config.yaml
model: "image classifier"
dataset: "simulated fluorescence microscopy of cells"
train_examples: 195000
image_size: 48
crop_scale_min: 0.8
horizontal_flip: true
color_jitter: 0.1
cutout: 0.4
targets: ["stain"]
num_classes: 5
arch: "caformer"
norm: "layernorm"
norm_position: "pre"
hidden_act: "gelu_tanh"
mlp_ratio: 4
head_dim: 48
fused_qkv: true
qk_norm: false
parallel_block: false
dropout: 0.05
inner_norm: false
moe: "expert_choice"
drop_path: 0.1
num_experts: 8
moe_every: 2
expert_mlp_ratio: 0.5
experts_per_token: 2
shared_expert: false
patch_size: [2, 2]
depths: [3, 3, 3, 3]
widths: [64, 128, 256, 512]
kernel_size: 7
label_smoothing: 0.1
loss: "cross_entropy"
residual_init: "zero_last"
optimizer: "muon"
muon_scale: "match_rms_adamw"
learning_rate: 0.002
momentum: 0.9
nesterov: false
orthogonalizer: "newton_schulz_5"
adamw_lr_other_params: 0.0022
max_grad_norm: 1.0
max_steps: 13900
batch_size: 384
epochs: 27.4
lr_schedule: "cosine"
final_lr_fraction: 0
warmup_steps: 690
weight_decay: 0.2
adamw_weight_decay_other_params: 0.01
Rows from block 3 of a small image classifier, named by matrix and row number. Rows with one number within an expert belong to one neuron, the router's apart. Each number is 500 + 50 x the weight over its row's rms, rounded and kept within 0 to 999. All counts start at 0. Numbers have three digits each.
Before each expert's rows are labels from the 100 images, of 14848, where the router gives the expert most weight on average: "peak at" is the part of the image that holds the peak. Only what is clearly more common there than usual is listed. The data: simulated fluorescence microscopy of cells. In brackets: how many of the 100.
# router: router (model.blocks.3.mlp.router.weight, 8x128, trained with AdamW), inputs 0-127
# up: expert up (model.blocks.3.mlp.up, 8x64x128), inputs 0-127
# down: expert down (model.blocks.3.mlp.down, 8x128x64, transposed), outputs 0-127

# expert 2
peak at: top left (45)
router.2:429453460553522558479481516440601480436504500517505549463507502596439504449541457518578425455537447439401570490461531502509551528402518501530521431581606555467441547503515496477532597508559419457589503506587546507549546478497537440430469531458615539452464485536499538560439503459555440506472528391478506597458531525555524465521378458438503462533546435504468573495472424472460525471473
up.6:494510484422544461455566506483498583530555544568466447552540500561469500446474489521512534411520493535451430545484526490529552517494535516435495515554457511450326555477562397531576507528573515482516521516413442520623568481537529504412534471492506449455552491531438429360519547574436473455484420542520484497521540490616554561485617470410472482485432532476491550459503514456486537453488
down.6:452508456561444494581442514511452499513435477468423476461456517372585550551521516491621451565409477464514480463517503485499484584472552506522487442510549465534546530545496611428516593480376550457500442503551512546509547498401451514491585523421480571467479423444556515564567362507477454551449478529518598551494548539480504477569502508516499531466588489407479501447531490488469469548449

# expert 7
peak at: bottom right (56); bottom left (44)
router.7:590536558530485490525513483493443490528463481448525605477577504530546437547466512580414519501508566427504435533510487490470438467533534490500500486535491440456469463427521535473415403526442542524525499407539418581405495415455485455536596507519369448467457532463510589435468483522540559445474474540511576531506544537443482483461487458526491549491476562617483483635548572393492456571498
up.11:539544588416514455451467498490555515529526408492523582476570499567636453524421453530444508515521540443559465545500442528498547509541520474470445547484526447393617459487498474388478512509477550541522509422609500569478469421452502453488555473555488422496476592408495540433463535391591537455538513565427493482588551553465492479489460471565474599507468522592500483505505498487493465477489
down.11:498537481508485497516505471535461409509387412536594456465500511384450439500499474582482535523511516488547421521545473377504554422507510536500495456455581420482567547506538514412501557479502517529487486433512445429532527523468490512567575490484561602506410475457521559520497453433553522567520632537510565492552520587487544437553436579565467509486573521607557508569471478503477461488410

# expert 4
peak at: centre (32)
router.4:486503407492516437539503411478565436512503518441463421466405582509440526440560540537488516431474542490556490485554463442517533473515456403544480505542575522543422505470447510473540548516503467497428525529425512503532529570504446434546432526544487428437589478510550431578498481588463487495445453378439501451452528477457536396490458441491547401476415514480535485545588568547362511473528
up.6:520480435447463508485560569554492478544434434385488538500480557493469486498502457565607543534513523409437426429532488529496441507525524461417595497574540431461507565485573461489610477510513579536515515489495479505513530459497566522571628423488448481571477596575469512468428544509535451478575499578468603455457589511511563450480580496484539441514575465467486477498567532440562497428527
down.6:483596536584521551494487419481517515582490357555499464518518473457457434494440525473504449470476567447495546575486508550508491472489524478481570462476437454605520524525475488446427557434408530506424462529467498547587457580539458431419444461508555555574565571462530416443399478516513472506474453535506444487546564588527472525387525399450525455442543417498469524549439463507495489556475

# expert 5
peak at: top left (94)
router.5:513571515402525444537542515570483531614526503511546558461554461570558494492428509491505486522463567583414471493531533554509529530610480514442506566470474500488540443507474487554562511583470549428443497576462586573532471518463444420475506452545452519494571582349548400420525584499548532475484461549477551476574530505531443568534560484479424494493527467419546428499555490543427468491439
up.6:424533448438447534502499485505448532490560451488514578548445456536540565427533524470512503538489465518548444490517497536476443428538500455505486461478505527491495584451565518482465531481567504402549480607494447562623394513521538574423477485467491472467561486488476302554463531483502515464482547582558448478495512557487462569509566581460473494543466460493595447566471455561575526431381
down.6:524482506491469434569506462522548425531514506493557401423504589448526461494566477515463456610563506573530565573549528493550552448502482574493479439496404523457547438542418425565479473565465481543460571440453529527435538460514388429572532473479534439517417528540484555425488538460564470526518446455438470488593537422558460498517558426563473547460519569514512460448517564545416481493597